config.yaml
weight_standardization: false
pixel_unshuffle: 2
init: "trunc_normal_002"
optimizer: "soap"
shampoo_beta: 0.95
eps: 1e-08
precondition_frequency: 25
lr_schedule: "linear"
warmup_steps: 1900
Rows from block 7 of a small class-conditioned spectrogram diffusion model, named by matrix and row number. Rows with one number belong to one channel. Each number is 200 + 40 x the weight over its row's rms, rounded and kept within 0 to 999. All counts start at 0.
After each channel's rows are labels from the 100 clips, of 14848 (inputs lightly noised), where the channel reaches its highest value: "strongest on" is what is common among them; "lies over" is the class under the peak. Only what is clearly more common there than usual is listed. The data: short made-up English sentences, spoken by a formant synthesiser in many voices.
# convs0: first 3x3 conv (model.decb.0.1.convs.0.weight, 64x64x3x3, each kernel summed), inputs 0-63
# convs1: second 3x3 conv (model.decb.0.1.convs.1.weight, 64x64x3x3, transposed, each kernel summed), outputs 0-63

convs0.39,135,201,98,190,164,213,105,174,193,216,185,212,202,169,314,193,216,111,256,173,112,250,205,165,193,139,163,175,242,187,190,235,248,174,221,173,215,178,232,188,153,149,213,229,135,177,246,241,212,182,163,203,176,190,226,179,193,174,166,189,228,167,228,173
convs1.39,230,285,273,224,243,165,209,227,245,189,184,236,203,233,230,116,182,196,69,190,183,206,156,255,205,223,204,201,177,186,154,157,211,237,136,205,226,197,196,243,195,222,194,246,202,237,166,94,163,238,240,186,225,134,186,215,194,195,212,151,159,190,132,220
strongest on: /ɝ/; voice: deep voice; "her"
lies over: /ɝ/

convs0.31,220,159,193,212,153,238,179,240,192,241,174,202,153,154,272,186,219,229,203,240,196,209,248,199,204,199,208,169,232,229,161,231,181,95,217,168,241,275,215,151,188,248,236,172,282,288,200,216,221,213,218,190,207,173,272,220,142,138,280,214,216,244,120,210
convs1.31,202,220,156,172,243,212,152,221,230,230,217,168,256,182,162,163,224,215,209,163,237,150,163,229,273,215,188,201,221,146,192,129,242,254,165,216,142,177,141,173,268,120,162,304,196,93,202,175,162,173,178,194,181,211,238,222,191,242,260,187,210,208,205,158
strongest on: voice: high voice
lies over: /i/

convs0.18,205,174,236,184,158,220,230,200,155,140,242,125,194,185,328,179,213,200,201,247,186,208,184,300,192,175,167,197,189,174,177,246,208,220,209,101,151,152,119,248,169,257,204,209,214,172,169,206,152,181,218,159,212,261,175,196,190,234,205,235,135,192,248,178
convs1.18,231,195,156,181,198,212,222,246,222,170,178,202,221,179,176,131,240,159,218,141,149,204,174,146,173,266,153,276,222,198,270,167,130,268,139,195,224,299,169,218,182,244,195,181,239,225,234,258,291,172,218,169,179,185,151,146,172,165,171,202,160,188,203,179
strongest on: reverberation; voice: deep voice; /ɑ/; intonation: flat
lies over: /t/

convs0.41,200,204,172,228,164,185,268,178,174,255,230,218,289,163,208,198,221,201,174,176,222,184,179,255,188,142,236,136,206,163,206,201,211,118,181,202,237,195,233,142,219,201,243,225,176,207,240,239,110,245,230,244,140,160,243,142,219,91,235,216,229,233,153,146
convs1.41,229,231,140,148,200,193,222,253,177,230,242,196,89,162,239,248,175,164,207,198,243,263,165,138,248,178,214,231,85,208,218,165,291,166,196,195,208,193,219,216,190,248,173,146,173,156,243,202,174,161,219,187,154,190,128,203,240,215,255,219,222,207,242,182
strongest on: pink noise
lies over: /k/

convs0.19,197,179,224,199,163,202,245,184,218,216,194,206,192,147,123,204,171,221,169,194,181,223,162,199,213,230,182,244,169,192,233,272,161,136,209,178,240,210,65,177,201,200,181,176,339,133,237,192,224,213,256,210,159,251,207,175,183,271,174,211,205,240,246,236
convs1.19,241,302,183,186,249,266,205,202,151,291,193,194,191,224,202,247,195,218,207,235,233,272,244,139,235,141,230,222,159,206,135,252,206,248,142,146,232,191,145,230,162,261,269,244,171,210,178,210,222,232,191,202,193,215,223,171,181,274,221,154,173,221,235,213
strongest on: whispered
lies over: /i/

convs0.13,174,229,241,215,188,201,239,178,148,172,185,191,142,223,175,200,114,180,225,205,177,158,161,193,179,174,223,187,165,222,206,117,246,190,175,207,111,267,181,130,193,175,201,53,236,166,213,218,224,128,211,161,211,211,178,193,204,182,242,152,135,245,170,218
convs1.13,228,210,224,229,272,246,203,186,245,251,258,260,130,251,250,198,279,191,219,172,219,218,257,168,216,229,204,225,213,228,165,132,181,232,193,152,120,203,184,250,201,165,186,196,188,237,121,180,172,257,208,187,174,204,274,161,169,261,182,153,127,215,251,182
strongest on: "this"
lies over: /z/; /s/

convs0.59,188,182,198,143,169,185,175,169,127,216,216,233,246,254,213,180,185,229,178,118,192,218,176,186,198,215,241,187,207,203,120,184,191,100,222,120,179,100,195,259,255,231,199,195,232,236,207,158,171,212,213,198,146,195,205,218,156,240,167,161,183,142,307,207
convs1.59,203,156,165,207,243,250,240,187,278,160,237,180,177,221,215,229,287,233,245,184,237,156,212,215,208,193,228,202,212,202,209,233,200,232,155,326,257,249,231,239,219,155,194,213,254,167,149,142,201,120,180,211,150,165,181,163,165,232,237,243,223,274,206,161
strongest on: reverberation; /æ/; "that"
lies over: /t/

convs0.56,185,219,191,182,139,209,280,208,168,283,222,209,201,143,189,219,185,212,144,197,224,149,199,203,145,215,206,228,258,165,188,232,207,153,118,164,196,153,174,120,209,141,139,242,148,231,145,237,212,195,272,195,148,208,197,182,153,161,211,113,190,188,227,269
convs1.56,208,144,198,262,180,147,198,212,231,165,252,185,219,199,229,160,178,219,264,267,169,168,217,193,256,127,208,296,205,181,275,172,165,226,162,224,179,195,182,222,286,179,143,184,153,212,217,216,167,217,172,219,170,313,152,247,231,205,173,247,170,227,203,158
strongest on: /i/; /ʃ/; "she"
lies over: /i/

convs0.51,132,235,185,170,229,206,233,188,288,155,225,195,218,239,264,210,238,139,204,205,185,256,182,230,192,220,222,208,154,187,195,258,143,279,155,164,162,108,180,297,186,178,188,231,259,262,221,237,210,225,244,221,222,223,219,157,211,281,216,153,203,173,183,221
convs1.51,228,127,172,220,177,227,181,252,152,161,247,254,260,201,184,160,126,194,218,170,175,248,223,210,171,213,220,243,120,186,143,202,209,190,182,193,261,197,224,126,221,207,180,127,147,151,121,145,180,256,240,206,244,182,160,229,202,166,223,166,243,264,179,253
strongest on: /i/; /ɛ/; /v/; "every"
lies over: /ɹ/

convs0.34,210,178,94,198,168,185,238,138,181,270,231,241,212,170,153,240,207,237,80,154,240,167,178,205,160,208,187,190,246,152,197,243,157,122,96,218,219,180,159,179,241,188,200,191,118,229,189,196,185,199,246,153,210,208,229,210,178,237,156,186,213,193,227,196
convs1.34,223,113,210,151,201,247,184,193,206,209,135,171,234,129,176,202,246,225,162,186,175,190,207,159,251,189,146,193,219,166,173,234,299,200,203,263,173,208,245,215,159,195,237,222,242,226,325,113,246,152,183,243,180,136,212,171,180,220,234,186,211,184,177,190
strongest on: /i/; /ʃ/; "she"
lies over: /i/

convs0.0,204,174,188,204,182,199,270,191,78,131,222,186,256,236,186,219,171,204,187,229,164,202,238,177,184,190,274,225,171,209,169,219,143,245,147,198,193,193,320,198,212,225,189,162,211,259,244,192,205,161,178,164,168,241,187,227,227,239,272,220,173,260,170,281
convs1.0,159,282,180,199,221,187,188,179,224,164,144,148,120,191,220,311,178,187,200,215,245,196,152,222,136,212,236,179,224,243,248,252,142,210,197,216,191,217,201,228,229,190,219,225,214,197,224,226,145,191,252,194,134,160,177,145,211,195,183,150,205,137,174,77
strongest on: voice: high voice
lies over: /ɪ/

convs0.4,244,182,98,176,184,244,249,146,216,195,281,185,153,214,246,174,152,223,186,167,259,161,184,194,191,225,233,221,131,212,177,292,198,187,184,196,176,198,214,129,234,202,176,217,187,245,293,169,254,212,150,205,214,231,248,195,182,171,281,195,203,205,192,117
convs1.4,202,203,186,277,198,183,182,241,182,167,171,174,207,185,226,174,214,254,180,212,124,150,218,267,202,212,114,185,271,227,240,84,234,230,201,207,159,231,171,189,194,172,197,182,145,189,153,198,180,153,189,172,182,257,255,188,200,217,150,175,208,148,196,324
strongest on: white noise
lies over: /i/; /ɪ/

convs0.8,208,218,233,112,141,187,228,220,172,298,223,256,185,154,166,240,169,151,184,116,139,214,197,175,166,187,262,185,214,217,188,166,232,155,234,194,159,153,180,218,173,156,169,272,189,201,215,146,227,261,272,198,236,157,252,177,182,184,181,129,176,175,158,229
convs1.8,152,211,212,219,218,234,207,186,203,116,188,141,313,210,183,275,232,181,146,264,212,180,188,210,163,232,209,220,235,100,202,240,126,238,187,142,222,232,199,155,241,172,194,179,153,216,137,229,249,127,210,172,155,209,205,174,226,189,214,220,226,240,229,256
strongest on: reverberation
lies over: /t/; /k/

convs0.21,209,174,223,136,215,154,243,218,250,210,254,195,177,176,212,189,230,261,176,200,258,272,186,201,237,136,78,153,198,122,207,104,187,163,139,167,234,252,167,146,186,204,235,175,173,203,173,166,217,151,184,199,191,225,211,184,150,195,194,168,160,137,226,166
convs1.21,233,177,115,226,196,213,137,261,148,198,201,186,241,276,121,216,136,182,130,244,155,218,221,238,171,186,228,217,148,222,160,258,203,193,147,204,203,170,120,158,209,228,186,192,231,149,209,221,236,194,155,193,202,104,244,173,173,224,258,185,234,163,157,178
strongest on: voice: deep voice
lies over: /ɝ/

convs0.24,228,201,193,273,199,248,134,223,205,210,303,234,106,209,261,237,196,246,201,192,208,158,214,248,259,233,210,247,218,203,301,215,239,129,215,228,185,215,272,286,179,142,163,223,182,204,248,161,233,223,183,171,175,189,197,214,171,168,234,182,199,179,195,231
convs1.24,233,225,200,176,207,224,175,290,267,226,144,199,265,194,152,167,218,264,182,228,242,238,114,195,204,194,201,189,157,210,134,245,246,147,149,132,153,209,180,159,196,212,166,212,175,150,222,224,206,163,164,217,226,207,220,196,196,259,258,184,202,170,256,87
strongest on: voice: child-like voice; reverberation
lies over: /ɛ/

convs0.33,202,186,199,232,170,210,134,176,203,103,183,56,181,162,139,193,226,120,194,244,184,184,212,237,200,232,203,167,150,166,153,237,247,195,228,162,146,194,191,171,192,175,180,181,212,171,229,220,197,113,244,165,210,188,229,202,178,129,180,147,241,234,256,183
convs1.33,97,174,225,207,202,221,270,171,135,233,218,181,183,193,201,223,205,229,242,201,237,271,125,208,224,197,175,168,200,155,276,141,215,117,189,221,185,194,114,196,224,196,250,213,248,186,201,216,191,169,204,253,91,189,236,240,199,235,243,249,224,195,253,205
strongest on: voice: child-like voice; clipping
lies over: /i/

convs0.40,206,161,137,158,193,258,167,279,185,151,253,186,137,196,179,293,160,183,181,151,205,207,227,267,224,169,169,208,176,147,184,201,135,249,175,235,179,118,248,195,232,113,178,216,120,153,181,157,211,209,242,208,198,224,208,185,168,190,177,214,273,190,174,174
convs1.40,157,160,213,230,182,175,147,210,198,259,156,280,207,203,206,158,217,222,160,214,198,225,169,156,150,239,270,191,205,205,235,193,223,181,249,222,213,239,212,269,206,256,126,258,176,203,141,107,221,287,201,218,220,165,238,149,192,216,214,198,168,216,304,153
strongest on: voice: child-like voice
lies over: /ɪ/

convs0.49,232,164,223,186,210,216,114,210,216,185,200,156,246,237,178,301,173,193,296,184,185,237,235,192,164,195,201,237,183,166,246,222,184,235,253,226,190,243,176,227,233,173,94,209,304,140,156,186,186,212,203,229,217,182,213,226,162,173,201,253,158,175,283,196
convs1.49,248,240,246,222,214,215,181,190,163,138,180,244,211,221,165,148,226,210,89,172,193,163,232,240,265,204,141,253,155,131,190,239,120,198,147,196,236,165,219,179,161,125,233,193,216,239,234,145,255,218,166,234,241,195,213,207,166,207,219,144,157,227,132,193
strongest on: reverberation
lies over: /t/

convs0.50,223,97,190,201,255,271,179,171,193,266,159,214,208,232,144,191,187,191,227,151,200,175,124,241,154,182,167,160,209,156,167,177,219,205,152,192,159,157,194,235,252,163,213,196,244,223,197,204,169,129,156,187,105,205,224,177,163,269,161,144,276,212,235,179
convs1.50,262,257,169,174,232,186,226,207,238,240,205,190,212,110,235,188,240,213,159,164,166,221,193,231,250,194,163,182,144,173,222,153,247,235,259,178,258,222,247,199,198,205,227,184,190,178,198,229,182,223,141,208,188,262,344,207,135,163,221,206,266,216,227,134
strongest on: "every"; "she"
lies over: /i/